From a checkpoint of a small autoregressive pixel model: activation star_relu.
Rows from block 4 of a small autoregressive pixel model, named by matrix and row number. Rows with one number belong to one neuron. Each number is 500 + 40 x the weight over its row's rms, rounded and kept within 0 to 999. All counts start at 0. Numbers have three digits each. After the name is the row's rms in percent of the matrix's.
Before each neuron's rows are labels from the 100 images, of 14976, where the neuron reaches its highest value: "strongest on" is what is common among them. Only what is clearly more common there than usual is listed. The data: small charts drawn from random numbers. In brackets: how many of the 100.
# fc1: MLP up (model.blocks.4.mlp.fc1.weight, 768x192), inputs 0-191
# fc2: MLP down (model.blocks.4.mlp.fc2.weight, 192x768, transposed), outputs 0-191

strongest on: stacked bars (43); peak in the middle (33)
fc1.400 095:502544499516406518577427515522422517409532473487597532444543544524518497451549484492514440485463443507495533482553469417468495453439496511481435491544505445495516475570503513475496514536533416577444533480424484431523466551464491490483584463474477471541543567463444527511481482435479445508549506486527482515437512500494506482541528429497460499466500519551510437513508515548491549454481560472455443491495541518481524528504541516450579511554513450543489495549502507485472559439536457468458465514456474541473457492515510480503445534530535496501545567552561453412498556435510494454
fc2.400 094:509566495544568528440544554480511441562474533546436497555411456540494455521443509550539541461498561489439449541478449558530541531563516501484514465467468472489531490477474501450480461491433510431532459539539504472468505403530522598505455489521539544488465517560520544506497463492511538569507481536449478491554451538460516486506482614527572516563519449482512476469495471435486521517562411510491517441479446495540456477529510504549460453451492556450488528416506495473529518491471504497536535501515575487529536509525533509498558446471483445494497557436452483585459513550506436533

strongest on: dark theme (97); heat grid (43); ring chart (28); kind: pie chart (26)
fc1.574 103:523491476500484510523549509527549429491508482509534456455459489599506461463496486538559413538418490421527513490487487484533501468464447469498400470543474526476492480489563506439519416456475498480493450525524495506460517490497473593570549510470550549528431538499518523491565454595521470393518504543539494441545495495571530475508456481477428490425478486488474466516505572525533513468471526486448480480410473533483452548492529518541510559425483519509454528556499577547466485435479458522486460464484502468580481509490554499472463485433468510569603502545516495490474497534520539481
fc2.574 102:509495567552482476474532465516449528551549460531555550492489491550469453534508465472514541497448530528545482492529503516495480474485492555510530486493598491489569455551467484497481529466523508488391537514503441460452542526550472477510488506486490488485502492463533533541554511458506554539456559437499565444516484525522553440488625483520475437487489509443534478410447485479564444426607536464521516485540531580556475523558407536499496458492458467554538525528543454528560504574456490499422425560506454514445532476527531516538493475576458498495461492479509531461431505487486540524

strongest on: falling (32)
fc1.128 089:467459511427460564539545516497460541523483530522495537465526562514490528499473457491558522502475489474530517535473466433472527536488490489520576408543546479484444474501561549492409487509515434466527495523552486540540457444412441607552512498520470454480470466475480546502509505449534549541473460514474504509475469499527459500389477512447508511461503515508494445513477505515469464504427493568447530521505529500496582428508459466582415471499536459546465484545496439494495496483536551455518498482503566515527467470546538452576529509497329549556505533493496478476442465494512481506
fc2.128 097:569508523411432457492479495506490538435483443495500526571539444487519598493523552487543518478561467536484477445414426479525510487485548503480558541501432544532470465480461468520501458430506518471569542464476575471510512493444422508462495503507485511474506599513508476464500561491567504471466491504467571503505473485487524497486460515474545444524543547402499461483433422470530450513538580595553520491528481507529541525558476469459439471512466486530479495518553537493525580476478439475537526548486533579410494459444501474503463504484419529495528545489486460515521496468486566518

strongest on: area chart (38)
fc1.216 093:589517577477500465490518482440492507521411543477530571491523517472445436505574505481445509514429475543492522524531454582527531455435560512431484479533467514525421522525491513498438529498541458462515475469437473475472506487516502482492459489516559557534504535438447444458464470596512508482517490580520607505431487536507430443511449482457494522467583447493504460542463514597557483453472505541457518588470490586439471495494497456538533495454495447491459475540544559523533491557523511509455422520471545545456476453505504526487500475504452461509538459490459478524488534503462520472
fc2.216 093:551615473468498450579452480494459553574523482534521494479560475537439493463662569510488524498497531512501511477448438495509502510394480492495494486535458514577488513526468536519454531467437489474536515486509510519543525499493484487532457489445485532526509494561500455447479542532505503474517452543435418488432560459511439456515543490516555462496538461458514521534546494496413471545488577569515447542523519513522456531525569556562481484478506524493489534513418607477460542452458520493506461489514483476516496548516451458515496496396472537529508508530430468556482473507515484498

strongest on: legend (88)
fc1.725 099:577482420467528448574551563512478550534497537498508492478471455519446495536470467543538470506542510452461520475455466484444496566503518514451462464552510494502472531519481590479457546547572492500517526492486519543500510475456467462547449599483512459519411445446501462441507468507478406481511508475465495464453507468459506498523526502564562432505472523542552441536497512506529531423548532555484452459500596491495549517536524472510545541480514456459508519523385529486518400479502475540552490550543515441505452518428488536514470496570517564513459502470514485579478578486550462463
fc2.725 100:457505492536540464429504492484498484524533484504479502378518472449420425511486536476504492523474509536535487512539483545496541490545470543548498542491597556521516496535519468536522489474467549424553508498570491550517513473558498490538459542505451504477588481434463513506540457524486473444550517478596515548481513526491495551523451451423477447509505554517550523470551472460523514450474426500493494528451505526501486407475568551463537524516488523468523462496477485459543490502523602558631458556540452514567453505520530446407484473517511540430457483489478541527512515526467560553

strongest on: stacked bars (76)
fc1.612 086:441474446493465495469512440499446503492492505519496511482560520490464510527540475538546433476486538510536548520566469567466513458461562481478437486522510588568493456391490471414423512557535411432471550562491558535541505506548454526426515517478464597517533508444535435466511459479439479484511586534457439457516495471514543451494556437544561454468476510508534495473541507504496528432460527540470514452482470554553534491463555479540503540451582513497563539485498457503579548486503525477524496447496490463490484538510543478465521457514467489549469498532576528485503474542463560470
fc2.612 092:568462534544439531522515476497525449478556486502446512427488492475481430531493537469421551511532545534474491455521540489458571513442474460602557501567477463522487575495494508527448516510492568454520582479478491569547489481508489478451444493560541500497542531532501516562450574508460537502481451522520537508496578466475421490502475522484490530491508493494468515594492551528578456461515528497529447440488541602479551509456433503539524495523445479535504498457526479540461516569486460450426549512484489527575514530428592549470454521513522566493473526517508571515474549450508547499

strongest on: horizontal bar chart (58); items: eight (35)
fc1.546 113:514549536526450502491613477501487501486525525549519540493522547528449497499429470474542554498498469449436559428452387456521510492493514483514492464561519509454474524515522496519488443487551482473486520429453564438520534535578488509421463486457474435536468514509490560428596471457488495566480542594488511484508553540485475553532476414451436507506543531545491533557466490584536489516440560542512459472501490561558494499454501529521498548511450401486467540543446536456466491486541477486465492448466498542454444499437515521509516483492504517524486538590476547543538498465517454510
fc2.546 110:555511530432550547485460512517504462517458498558474506566497421461498485497459573551501498476483548568493493485537478519478535468459547486464454504508474455604545443495531508516509488488500444515457550484486514499563449440543487564628562420524510551494501485494603504542452518507501509556522481476507547442472466573482480509521529572577512563470486460468522495547533519450571514456542397479471511497451514435521508484539518455460483539519461462474513558432511472521470476446436548548528466550463488501498517512581501516479557600476449521468489501419515510513508524462518481456

strongest on: stacked bars (55)
fc1.483 098:540500565464538476512496495450448521588446517482453497494501517521448527525472494515578474507585492400479516556540462458468493452464521450423501514501516472544453490490464515507390512518495436470468516450571487537494564553447537516494552486447490571538488427482460480510445495556504503482506490520486539515542518425599523499474492527568494474443483458518523414449538505531483514489515475518507541515480483515538439487516526523585489482469479501419506532576480409464513479513461575454496490425559503473551532418487501506435521446480419451486534446502583523513545496542492497504
fc2.483 099:465486507455555511516404538468417499446492487483575523446569489475490504489541485462498496492503412515439488540486606478462494469507444548482494499490451485495446570583507496476502479445492489553502448484455514449449528550422560477516586475431485479484521512478503496504498522542506488526482501528541535523396429435481546594477546533533462497513436520532468465470508401531531486440540551464511555552530508492518490497487556508481454492517515472474446470468489473512440465479484480500483498561544530499498542408558401528464488487544502508492474465549538403490485504547565488565

strongest on: area chart (41)
fc1.461 107:548583484543483544470548476479495487478520543533498528496468540457430446471476473547524447473469453447482549551578529540437441494502532471430518504516453457508497478487516482490513525487500385473561506536573476525595497474570434515450529477449534534484542478470474517478543517515549577504510444510542508473497444502505435544534472504491495573528537434498503561447429453577508465502522501453508511451486600521491475520470503459606434499463596516530489472535475494498499459490481453487470449498501494499497519472497567501506447588461482584514422487531431469550443507514500470502
fc2.461 107:463467537477488482537429572447520509566476579506442497452458484464515441509473532504553584471519573489524462537443463502529436509591527468544517493524527423516588437518496554426501496515535659491540442419493480448438441573455495546549509509445461514507517493544518561535475458506553476476491520472444520531508524521549543494459493465438486499458533467512485437492517477466550511501517493507468502553476475468493520517443540570475525515503485466470566462484543489472481506507506496465513546538467546529530441464530554475522452480560484453504556518492553460515506587564508476552

strongest on: horizontal bar chart (47); items: eight (31); histogram (26)
fc1.229 101:490580517528452520481527509541503508512409522439519528513503532451534537427466495403516502447480467476453531466494484473524548493544512555603525531510525563506453475542450490462462499514480486492466416511466497517517500507457534545572464441507463471477539471471532484503529462517546556551498496522550424484522457504503422589519621499478437488482528568545579525478456542461504485546417550553503527423435498503504500477526410443491491527474520490464464570470540520500518486504527454520497519510482603517468486516488542553468501491438397507528534499507498423500512517534570459484
fc2.229 099:493485467443441527489514509535500455546510457457483535521506540476498499436516497521395436524470470548559420530541414526507433443458530474472466553512524501501578493452520456521475547464517465511493565455524533527404501479502459531488535517498507458470532453516491447554447543552500524435473489527547513461495469491523478480525473462478438523509521521494498522525538452503588451519459502511507503551436478530541462502506505476504563495493488489554531519502535519446518459504482504482381453469526493502457456500499559584474492406533495477556495492572451559549507402441537646534

strongest on: area chart (44); dip in the middle (31)
fc1.368 087:616429527472537457489517483569529493513495470484510585483532506605596464503494436484454442568484462470548505470481483510494541577447481518498467490572441535522458518530418456470511497499478537544509512534531494494451506463542476501482515596453512485476513545497478529503521477498541455487427408455454507500566538466580523483444495493463500498538520521466457489549478442588516425542512515507441509474566588507523511502519538458521519513516466519577514528509469555521548516477468531500463474501547558556450481514502515547510520542476434545525505548522578590540525491451533549515
fc2.368 094:503586493456491530554544541452417596537461521511533472569503487413507460525491526470515585506517456561417498490438544468531490435525494479490483495454520545507451496467491511525542451495526569492559507493474516470492472555493501516419476463464461516560485426519517463491552501488447523505596506496586557489420522576473452514488465519539484478493450526559428482496543484456477560511515524422562498569499458522517532521454473524477446535502531515485580428462508479506475465492534459464582437522453544456554466492498509497583472523461499490496463466415518455526465521482451475478

strongest on: dark theme (64); pie chart (45); ring chart (35)
fc1.340 084:582503467501433500463513498531513451452485508449477495483508441531445503464520490460516448558445490490521517532515485518497576422532495666514485535493494482663472446452523437445466533443459526546446488480510497526510507499493471479464426521498567465489492468505505546522522486600498497467412412536488502546475526502545522521458535423483483480485487581424517476529471539531497544581445500547516435495475496516501512584423463498469475482522535504484515511532499488528446473484471482500483490469484459491505455476488539492502494469538476546547535515529513466435522527499541607469
fc2.340 088:581498459508581541456441516466529498515536527506484508473490546428474455494538634539479471482513505469450546514484492475469519490476504389468456579522522562468533536545499558521462505531503477574550487500530616507457411551489509492484530491508492561510451462502503398491452480477452480414575486456513501408504524479451504495498549471464498527524506515506541489436590463450487503512546541482489460557464525477439451465530539494485508533494446501529438489469548550533441529484519538442475527499516517406510532483521570462507480466454518540473563510493545452531514477533474452483

strongest on: heat grid (100)
fc1.584 098:532579547546474583582539521443559487482540594530482514551446484543454403543510462439502535547451457444538476494478501498457496490516505517486552521504495544483452482515475436502451471484530528492503510514538574449506575448401478578541487566473504527495459497450491541533495466479515536550531552493543463501505413474532548522504493528533499485454542594537501491487482494509542417456504466503525480525494485522493597512479535463478480550388569462480497523486495405496431519473525408517445523432488490480518488524528496537500495536499562492510507519466501454539482506579541556482
fc2.584 102:387468519529432577413535538514512592440469531554517511460507471516485461431513450475480489504513600481490575483472485476475529505520467511463540532490502543505531518545549474527516430493487530490541517456526421488529493508456447550541432467530542589481424526567611532534550467471488525503513493491478515516532511552502503482523404514462484494439481475561502461513505522453500549493490479491505506570470505503521485474558487487479442431509527501524544477493459484525473504451511446482578521476462472561462523447535512387483522464512528532473431488502549417496399488518503451455

strongest on: stacked bars (71); rising (35)
fc1.680 098:559496506489454449549528538488495544558527543551526469486567583564450500508514502471520525498489429435511557473476513552457499460482501429466453480577517509464461501431482516443499558557497502509449487509472469463489522474474475476486525526511536479495494488524492492527443456521521539462547504537444431534456533475518525478532543495535459506534463483429529493526473561510440521482445551492482562570545480498439468500495566588410510524501537534406474575462512454531507584495574501446443476418546506508432518494497483496442442439556485534541513499428519492484472541471537502371
fc2.680 099:431501517509539447486551543478477535477515513460441520509539492453549471567478537470476448499516524405475491517485451462463460466551545487530531484460502386484533490499469539465527442596442442443539541496465430531442527519512430423465447425538507547537488573452553526509545481501459514500463505520514479479534465582521585534492498507511473561604444515515492483438555491482479466488520469493509527552553529441434505485463421437509512503497465513537524429538513504503447445559525503531548477498521548466573503464490531475547509591477521453478470520540570479510553502467521486533

strongest on: stacked bars (45); bar chart (32); rising (32)
fc1.210 100:558517575600545492575469533454463497541504542523477523559490477539481514553465485507546463467497479525506507458470426466449472474524463479512482481632531472475497405520519538547456538544524523500447478497519455446512501564484508477473516455476486535519445589531483575538450462576566459547567530495446568547466505480602477503546541506461537453467566536473506457482499498488491489554467500483462479497475494436499456512470540534447486449491481490473512557568556471543516513536533496513539474457537568520519469530528545508487440535568559458504467511516532470462425548570481477432
fc2.210 106:455473496472433499510558426490442455488519443493491511490545493455479456518511546560440469510512539472529538516619494484503479509424527507531484534477504432564460496504472527498472447497460491487521517509535534463487485488536429550507545535519495526531627515528478479520492526529421475415470545525538460464529525491504494396527439502560488527444494474557525445548511436520585507504482517449523458497534439512465531487462505510574498576500492525574456445518507460520538527508483444549520498529467497509452436470526612543494503553503482448570533488546508522488540590473515586563

strongest on: heat grid (63)
fc1.284 086:532481532495519514513506403460460547506505550533510492556494535537525449501431541481479497476482459477480535547526476547431569494493563440462464467443487498494473396505488428522524488502483477514437478510449536528510570491521564534488563525540520513525479491473476455543546497469597516455484583524480462458516475499572550514582463540498526556501474428523534516457441465405533462479472506474434468465459502465509530495489485469401474499504558580444444471486484496480535505543435492536538501541473523506512512517523511423458521511488401479551592569534568516537532482543454495569
fc2.284 087:595483504484527581491456554518527438454503466544482497515497476454471508462513557556467553475473516517500464436451502448596490468433523540501469480519514555521542476469476521483497596504485501540486554518511483527510431486512445450550481521577471500514520450497543516540464511519449584534525502482579466430472536510496492546519544530434495534503452537446496461568553541590495448491554482525538472536507473511332554473469511503566484488537492504583490529476493529437488505409507537463526483524513460465476519564534529549519521513518492485486426486462448533524441557464501528462

strongest on: heat grid (97)
fc1.535 109:531487454510494496523535484494494498502590548525510440497484383551501513519556497458558546474490430504507467447484555553418499484486515467555488486489478488433461512494492477498440581533521437555447547488470529458538509441423453508482451570502488524480459507456570485504513421511545470530511489498529460570589532526504497583483532490520570467446539506484538483512525526513463427537469579508491581581480531494501447444488482468500575511476536494532558491495527475540497545451530544552487539480489476455513494540480511518458499512534461524572545495446526512475576500442635480462
fc2.535 107:531556509519486504546527503537427516534433476525558516480500504521447498409469452521517562467559498417461432518448539529548536507549495487476512420562474490472528462524480528456495525530570518445481485477499463458444495543511558505533528573482563447479523510464558472503421468499435475526514542463475500499410480435517562421490402442486533509465493456495458488451544532576548521541488556509481419450422480443526509479528528490505467485448546576418543484523538478572529513487513511497495464556501612465504486491528491493545492521503521512518485516498540463534536596518545505524

strongest on: dark theme (100); heat grid (97)
fc1.31 101:518476505558471497456447483526567489537424452496510470538461543493500502458494506515485511388585549467555468493497469548480460504493419527494465447486480501503510424455459503456503515553484525444520415493491514467497528523541449527558552522432511467474463472513528540508457468483420504470566484559505493420551516422614513592586471498508466473481484491501539500520487509529507466471443529455385481569467515509470496559512524519460556510483483531497457460468497529521428497416399526492538430473522516512552502506457513505549490466492485504616522474483537486483472533523517482451
fc2.31 108:475570439520451544566540488453426565476533557483539543503484452474459474580548467516520524484484487529425561464526514503486497449486506515496479528456539445550543517504544511587502412467541442484423513546532460501490525478471505528407517572447535481535481477437506484531538492498526506468467508466565488502503567503459503536512569514510511558423504476513481530463493590479488486531512424434510518468495525487466416467510451527554531522485474493560519601496505498473504518553587485516434550557513462396551507529522448479495484431548485498471411485540472520500508504552534464546

strongest on: heat grid (60); horizontal bar chart (30)
fc1.635 099:473585499475364501443561482447510481508496555510599523526551508498551456535492457497494512481493465439503429536433545535530462517448479446521475515471462508541496478522523449533451481497527463526523584493496514495464392483468483521454502561482541579523492503459550488404516450515517418526514502476522445530472555516498447530475524455461537467462496474519510505443440444504496487500478571445496495465513485487547423480504522487497429505419567500507555505453542541541518537456503446507525494476451543536561587511433533527469560496455445537502477523495445510449545548518440486551
fc2.635 097:466468472553566541569484547522540528475566464470355437499471532563502545524491527538446476505508595496543465557553502500458478478504469468433506468503558483479475519456495596495522468467464474403497512463473507520544571534493497474518512476600487484500534551504477519557443559480533518499456494544485564508499416481476549485479539525475542537459474500538490499541488487473454448502476496511474529501443558535502628501482458527474559477553450559447449495512514513537453465470500532470572469556480475529528453499441533433585524513520500466455479524540465547514440482541513528484

strongest on: heat grid (100); items: five (37)
fc1.292 105:537423473527537485495515465451505489489530527445500561464488515520489448518500580491525469490500450503481500498474477479522514586450483495433486448497490604490459466457491511440465535459544480535447562500472636477439481410408469545468421545535608493475446471427528496427463455532482486460472483568462472561558465432486438464515540546497483497455481529540489469529451515480516500505484500557491478554489511495501443563503523445511507554543521476499553491509497505452511467410554480537504496447485517523546471479479488570498477571538532457519504497459489492576522557446536488441
fc2.292 101:530495525484463537448480492519457445551486555547501487491478499512470498561538452491533534484465524492488512493429500462481560519578479485535528466491471464445544461483477460606503519515526536509418450538470415442540501501472527468526525467436470540482552490521535529586508508450483542495487561439462518538490564460533580491459481476532383555557501506516505501485444520436438462480549436503547476542577483553516562530447477554478579514500556447439595518513533523564451496464512517480498524487491387481523466534525440500539518421515441514481501503499515450493449479487466457462

strongest on: stacked bars (55)
fc1.576 103:489509549430440528587488565450500558491511581463461512465489490500478511514537544475548475511529477394507521523549469471472527462438509502507419475475512412546491541562496558467450525563554450469504562488505518452534474539500510558496518500509475526483496481572468497468476498460407494516479437483489529524516509452550539473456470466510493510417391515552579469554533508467498436493540474514457432454507486476478477505488508557522524439422530496527478501501553465488534546486468429520502439479513480545458490455508508455538527405539430505539509587516532500471493564490479546401
fc2.576 107:454493504557522479500447579509505468511498533475492503571449520548526433526474464508504530482481450490466428526463512518507485534605452484491510526487468551478506458512540491468529436480485576465550451455514515480501461487478446511449456506426473479427500521473577507473496454512514527546517489521438491570485500506440520643448522499476434456542501449506442476425487546488477456479484456543471559491474537529550502525493529433509496490535592491421588469477493475523403516520501555476469514481411513467536607539551459493448498506501500518476496514500446451481489485513471388519

strongest on: area chart (30); ring chart (29)
fc1.303 114:531452510424540565519536457491460452409510569435424551481544530456487440508513566550491470487500499452496526470453546476517467504451529508453531524500512482553453562497496535482492501517511460497552539544510442516556508499584497430446512542473514536487421439537470517485510493510472505487528481479539487447564559505454576544493523482476578557500527526538552535525454457549478513425461554528493411522532522491498462556468548522437458448442581479490533465481477469448476466470502519524455521498502608515522489503444563512484443516524512581554512538541459524517538524407530546549
fc2.303 110:504469510534443538516468519505527521511545424472476503497456541509520525536541491504437476477483486489570468503593481480470521506533537540460446487561429463472515518495532455519411530406424538519491506475490591561559556454524469466564452549523462493486466514403510499588455481474493493499424485463461460597505480453512516547470424543499462540516553526457489462492463507475505477480520414500513502477518588516462541495432435459494588474514451486538509593475496491526496458483534570481500530502457501516529490485556501466456565467491441459498450514581484586516468551516486531500

strongest on: dark theme (100)
fc1.732 092:522481527475478475529527481502497523558520521526494479478497476520470418526520522385529523435541508416509536506558508576459555543526473570420497510461528460519484533503491520495535506533547538493465507532506490543484529500553503451432503535436516475491461489508476539463495491498496474476530432553537510453500525471493534556617493425499418499458523528494522520505498452462554513593461558576461474542455513449477526561458464474497538502528520572441463518607533569570482494454378487503486462541499500454567480466497471504454508518540558538482539579446533552493568531497496523473
fc2.732 096:537484499468550513494475484538541473507464483512493485507490527495546457416472545430495431440545514480574490527454537517603486487546475530472539466480527470461461505466534549446554563471499506556533468523516421563503514476533459439466511437539546495447539485491488539550496494471521509490597490538528471529528511459533489525534491413515484523525524445539571566530550546541440507442522505568436420428458515584530487539479507439440446501521505498548507464458478517510433410492488425484453495484422491599498462510480422488477570535503476512530463485442511521498479442477538536509

strongest on: stacked bars (80); flat (38)
fc1.737 105:537475513438545486553497513494528573511559551460493475458515512528418513493433435526503436498539491458475465481424516500502555497465479509494491475541613446471470486437497605449476555565502494475452539505482500504566525488481494534421545449486542496525406476529496523443469514489482497441527540466515513493464450497505462433502495446512513518525522519499465453569524446509515424464445542547511473502448480411541471503481514565435509403510446498532535577582467491451428520469480492544436466516490520449469484467544471486418482528483515568531514556519538486472454490498501489413
fc2.737 105:497551494528473519474540467436473484534473475528427474516475479483520484489495485471450526470517479519498508527527567530472466443504563488482519520461459463521552558495535381492503440417560492486495508468454477488424485470500464455462477541517490566471574551486541478517543485471443486593460480575516440522559475507547522527490421534509517544441451510476511444429505602513496573536540474436470469491486546539424512558505495425467488548488538492494450406474516465625494469528545543483554525503442555525506477480475573441569516497505462480549488492526505464497530559474466540491

strongest on: heat grid (67); radar chart (32)
fc1.176 101:476470478530523459499572571460457523479475573587486610515565509493480468518541462477490525535379395474487500512515485446520485467468521515519468518447532534470543512513490496533437519455496441485519530537499502501554480495467542483467437476554498480571525563482452473486533506551529494567500529456527517531431487488480534468455549485539557518526564446513399480513501435478461484456478475548575487454542462463551502416475484478510452524526561437494510519476497397489507525517522486512545592494511483522417464518474547435510446557456514534497488478512478481548523498439430553460
fc2.176 103:500491517452472548517424447511508438587513512476518467460444537443485547505508536498502448488513533505542525467513536489517481535562524525483523531534532437456515545484511553500496538518511572515445475506503455474419555459492469450489570564476580515489529438488524514504459486496452449456468483461466486494544587514531497569508444488521470556483501552506587530546462596566518545528522479439405484466430595502482465485460472497526555494523445530472538524469467502498496456511490475477447454525481463484593462511560443548427561451525477476501473477478534581495466466554571488582

strongest on: area chart (33)
fc1.384 089:527469491471476409507512512506495598523485462358436555426462468494431492502517487461482484468491502525469493534506577500431474481427538449458491509492551579549480507500467478458437585498458420462529477422493448403536425480493438460496426470498448468521546520461556472562489504479537502507482490503518547468510514484534535503483534425476473507513449505505488520517547525564477535574488459474483485550524510508463516540468488509459445450506409462438519516496553513455543514472503491512468463463467556504496436570452524514520552486534528490585573534448489485466549500524507520471
fc2.384 091:573546507408529383473556511574506477499507487400535535497464538537454519533573461494488465508510531501529525543423522427395466558460537454517482436458516512528534520554559506410463489447495525477507492482526530420485452427510539510480540456524442492500521466461521496525492520463501505497500487483449527476483503528506509484505568442472543468522448473520484576526493543484435500508495486525528445498510536509505449475574551493464464465495417496543484488528523577510475481496477482488468517535556463500554408543439448458545564534502505494555526524464464404500538424489545437495

strongest on: heat grid (97)
fc1.473 084:502535501564417509497489513450443415549448536578471567475559514492474491526569465513564441517385509509521552448507432537430484521509460552542379501517535508481525522537451540475518522538509500461489485425536522438534488443441436496472435512452510529553505552435449536498509404560450450535507529441465502541508501500502548507513464520522473499501543561514446469509461492494512496497506533462549477506486511472465474481540516522517493540463542511482501560491502434518551542484507461562475453419450548525504454582515542538519510468538505510536448521502493457478503574566451511429
fc2.473 091:451487606549572521501537500542560459496462548357486505510496434522491497487528522480473552524478508496520436495493464487571530501497500584446491578492455438478503522460548472491477450473569512582519489535526471462545540444557475489540587509525544492476526548491592545471488466517501529482471516580561545467496517483543512479462566492532491487437538561459518488482564517538511479462548467578508511516515421548514475511484515469504526473510481480532500502557509481403537405456516589538466495451420500510473496478419516525500465496514523496512473463457509491505527469585538466532

strongest on: dark theme (60)
fc1.13 088:492496511486429521479526463550508541585538533576472521475522483469467451537531436546557492498513470495526489501508508467538417525512449472516474498522452475446492540548517451470472439479487565484438519611452490457511530474511526514504494507472523517497510547507444487459475510530484521500536424551466501522555458516546529493516537489421468505502608509540456492470428496542527469509481570478503497499500472587481517515508474513551527453578476604461469489549509443452508520518567512561503617415478554526606447420513511544516525458499474511543454570532513478434538480572500498514
fc2.13 097:569413442517579400523483501567439525475484471472498481506476593524513492490523485541439577485504420497520529534519495474511469499535485501520537433523536586432548494531431457433492519497593485488541496538524501542510482564540482468489439471511509477530517541487475515509466427511488517485593466424556441565549508516499546485478487478455520520520588526537480512505550523481518535436492531484460472518515533549517441510461396550477464475494495566572472469495488507417460544502544499484517490473496481474517510476393515510533539505484501494520554525482461562452437529532491402492

strongest on: falling (48); items: three (43); stacked bars (39); kind: bar chart (29)
fc1.325 114:526503502484465502455518505457486476503502584514465501559526447485464522502452467485498458483479436509450595490497421529478514507444489459388513471458486557483440496494461542496487493492459545441521512530469428508544449556490533536447502489474537561588469453512562534461477451494466541485530519551528463377548481435472523451516532543482466452404516451467499504518454467536560444516494503534473487512439598449516487545473401515438493545455548514509494521537521473432512522457500475521531404519576524508473463453520501484559500472581532533549481478537562547482497500478520481507
fc2.325 115:503530400542554548574559539486466498508512524500468464484530462434498528576502525489557528481514418522463477436466462567535471487522524508456499547502464436515490495493491440432470500472456482453504539505490508561547482486509499499495515540549480475551407507437531505479534443491458537541560476449538541427543557510489548469518422479519495542411482547523477510473525462557481486572428498564521404500429434524458451451499539466469490436447579518475539479532483475532439475474532609505516505536443541496505533506499553466485455513518513568511514486557496483493573475510536515570

strongest on: horizontal bar chart (100)
fc1.4 100:527549501507578488541538540505460444512507572477460540509504539579520527470459457507452422453494481463563556477496435445488505502470467471479513541558481538577437439544517535538467511489471482526414458560499506459562527468468534553499543519421469515580485559515488561526399466547521535525563555505524470472493511478451453465556556506483560422507569583531487527518479436502530493556464458553490523439501450486519497459472527584518466470476505506520461548574479448499455491478416443548462490508465517505541516486499526552475492547482545500521468524533490551484524505468546417540
fc2.4 106:462506429418503546525470410522559464468653537541490426462457525454490475500505586515486487466527617495423537486535476450478499548467539532531476485435557473473524555430503533507497514509503496438517511483490529471556465520466456511504537499475537490587532452382502515553475558503496471459470549503467478474540502509502459499540451500516487524450476515546486443547470548500516510456420521487505452515539506464514564493588490521593518495471511525569562523524543454465474484473499507570557478505460510527518504530494549451492506476552504514530539491564563522465538462479449519508

strongest on: dark theme (100); heat grid (28)
fc1.460 127:478503523559525511549551438495500472501524479521522463525494458546472454476469529490554478386558484476501583493520470568495493444515399507544488466475464541569452426473533479486508462543438506499466507556457497513532489491533434476527535484430512511531431465488500541474513457448455517498546431568568506485571466514485502518556487464487454499483512544488552500504449541506466469521461504470436459562526457548467444506501514434484503495469521493501538509560509558578450471498417579590505457472461460450548507540466509554498491439508482541648545467518538458503509477505498498433
fc2.460 120:558465510482508485496451466563522472499547488467478442433465451518540577413482487521537531565439542507550477520563511510527510537572453547491488497567415486543525515490453534425429501523479560545535533506571576474504479540591528508579476568506473478471495544519545557512514451546514482531440502492492454450423471479581498455462526523529525454518464467487512502450540440530529543477451527556511565540503519522504555538504519533512512528465502535468466478518456513464475422440459452456491474448518521566433497445490558516515533507402517467547566511466528478531512462480516578523

strongest on: area chart (82); one colour (82)
fc1.24 103:539541472515556460511497500472430447480467521511422528544497495475499409521551514526486451502491504484490522501503418491455501578482525479429459540521528458495462502498467462454535496516484504495510452485522508502458445412485498464413470534546496501482521445454422483544574503492554530547523463485583488539514535470540499616498502455513533549526493532506558536485459512551502530455487522520433512476600542527501561561583453427524507590471516529502401498425487453580460423445481495486514499461496448424499486528481499561496493496494493528533481476512509554573583525462482537519
fc2.24 108:491448516511462487457513499478522533512482552521502515497519447542517381420545486433454511465485495542587488526530502493506536441472461510541490540485435492517504456473598536510501516505471582463511480467529542504531543500536439503483478555498541431493550549594501414506519493509499493486487464563553505520481484478518493524510430523516480497473506428499428482496476493534552517484515459428486479491436503584552436505428532520584538504523516494486458587435531520447504511589504472468523503535422505499486461480464621486463522545489491448600491447465444527505414478542530501477

strongest on: falling (40); lollipop chart (39); bar chart (37)
fc1.550 102:529579529509484478451617554519502429376507485568535493541522543474478504505452502439557473523572520450497511441472458452478497475458519538546483472473446463518492515511513489566474480508537532478445537497436539551513461506521450568449536491502465511518443510523514581428544465608457535554428530478461578493526528482504497572490465400525539462528542518486519462579466528558549451484501467569520491483486441498451519497458490509533476530530496494497465543441478518506424523443479521514448523458486549489467435542423514517537483549510488445514524449494516493521544485510557465525
fc2.550 103:605472483470490577477481476454515528536502463515536527575466392539541499458524520585431469498511505470468456533519480503516453588517489476400496491461479498522571439541525477483520496563478547549440444475470421455503508452455562468550521520574488532542518513469489504500498498497456509458533455522494533502512420563488549479490529596580450522510518400450545545492506486476523484494525466443473520488473547536451460428537502470468525494466529549516506556494581512458564472465524513506478472540446535494465505483598521450511522546512476565498532564443523515522509496493498455437